{"text_encoder_fused_qkv": false, "lr_schedule": "wsd", "warmup_steps": 100}
Rows from block 2 of the image encoder of a small contrastive image-text model, named by matrix and row number. Rows with one number belong to one channel. Each number is 128 + 32 x the weight over its row's rms, rounded and kept within 0 to 255. All counts start at 0. Numbers have three digits each.
After each channel's rows are labels from the 100 images, of 14976, where the channel reaches its highest value: "strongest on" is what is common among them; "patch colour" is the nearest of a few named colours to the mean colour under the peak. Only what is clearly more common there than usual is listed. The data: rendered scenes of coloured solids on a plain floor. In brackets: how many of the 100.
# convs0: expand pointwise conv (encoder.blocks.2.convs.0.weight, 64x16x1x1), inputs 0-15
# convs1: depthwise 5x5 conv (encoder.blocks.2.convs.1.weight, 64x1x5x5), a 5x5 kernel
# convs2: project pointwise conv (encoder.blocks.2.convs.2.weight, 16x64x1x1, transposed), outputs 0-15

convs0.38:138153105139120137137135167117045076115074149128
convs1.38:125151118134131084129108130126062052104118126096061068087104134128116115121
convs2.38:157053133123107119162093149129063109112111109160
strongest on: yellow object (47)
patch colour: black (25)

convs0.16:057133120070135093102146181101104098118128129104
convs1.16:123111090120138100060095095099094111169155081086115167158087104112081139133
convs2.16:089098119203119156127155116148094130152128185162
strongest on: green object (76); jack (41); star block (34); its colour: green (26)
patch colour: green (63)

convs0.28:138150139147082079089098157078122091100167143095
convs1.28:128149156121146105202212171146143168147139108125119109089104118096107088106
convs2.28:179127132089102111129115178079131143137146148200
strongest on: green object (97); its colour: green (25)
patch colour: brown (41)

convs0.17:141117104122141167112154116158120185062068106114
convs1.17:134143187160123124114132175096132113103219181136140128162171122135169148127
convs2.17:105134145113163119142174082138138140213154136164
strongest on: purple object (74); cube frame (33); its colour: purple (27)
patch colour: brown (39)

convs0.40:118102131140048126102142148143122150070074121154
convs1.40:143129158140148147144159123133144117107080120131116080047091118102088062084
convs2.40:138100098100151185149128111091140163070097095162
strongest on: green object (94); its colour: green (45)
patch colour: green (54); black (26)

convs0.26:120121078166101192155090109152123105171104151159
convs1.26:120143107146118119167187105084102162180095110095136137130152067093081092100
convs2.26:124101154083190098126170108125153147184160097134
strongest on: yellow object (81); its colour: yellow (33)
patch colour: yellow (67)

convs0.11:106094099060111136124111149115082095160102150179
convs1.11:126126153139156109161150126134090168162129137061137155106111077085093063084
convs2.11:116095124155194098148184086124108123163130135174
strongest on: yellow object (87); its colour: yellow (33); disc (31)
patch colour: yellow (78)

convs0.41:179108128125172174129198144152171110130128137165
convs1.41:123124077090129094047058100109098077143097094132130144119113142140117150148
convs2.41:153216162141108080100115125116153114122135172131
strongest on: red object (74); its colour: red (26)
patch colour: pink (46)

convs0.49:165104147066132140127069142115120088130159188115
convs1.49:131084117113097150106170163088134137161127064129133137095078110083065091114
convs2.49:156154105158148141069159081100160119140187143153
strongest on: green object (68); teal object (47); jack (34)
patch colour: green (46); black (36)

convs0.34:122144170117166127132139158163101042156123151096
convs1.34:178158166147142183142168151133199154130094110175137093076129141127131127162
convs2.34:145180113107174188104120160093108145088112091115
strongest on: red object (99); its colour: red (35)
patch colour: red (35); brown (32)

convs0.43:171037154154109140115121149163133152106109158119
convs1.43:145145137160184135100101106116138104062081094135132063114137168156088114164
convs2.43:156197121144145187075113138134151140103093100144
strongest on: purple object (69); cube frame (46)
patch colour: brown (38)

convs0.56:074098080112109112140087161120113148094068160129
convs1.56:153149151113150121181165065122123193074093124105114135170086146099109155138
convs2.56:156144169129127102110159168152185137164170094173
strongest on: white object (81); its colour: white (32)
patch colour: white (30)

convs0.1:112116067178120183087149082119135150097115137103
convs1.1:147180076143117149106082116096120101169161095124113163161062150092096101114
convs2.1:110130123056115084129114127136172155064136100096
strongest on: purple object (94); jack (50); its colour: purple (26)
patch colour: purple (68)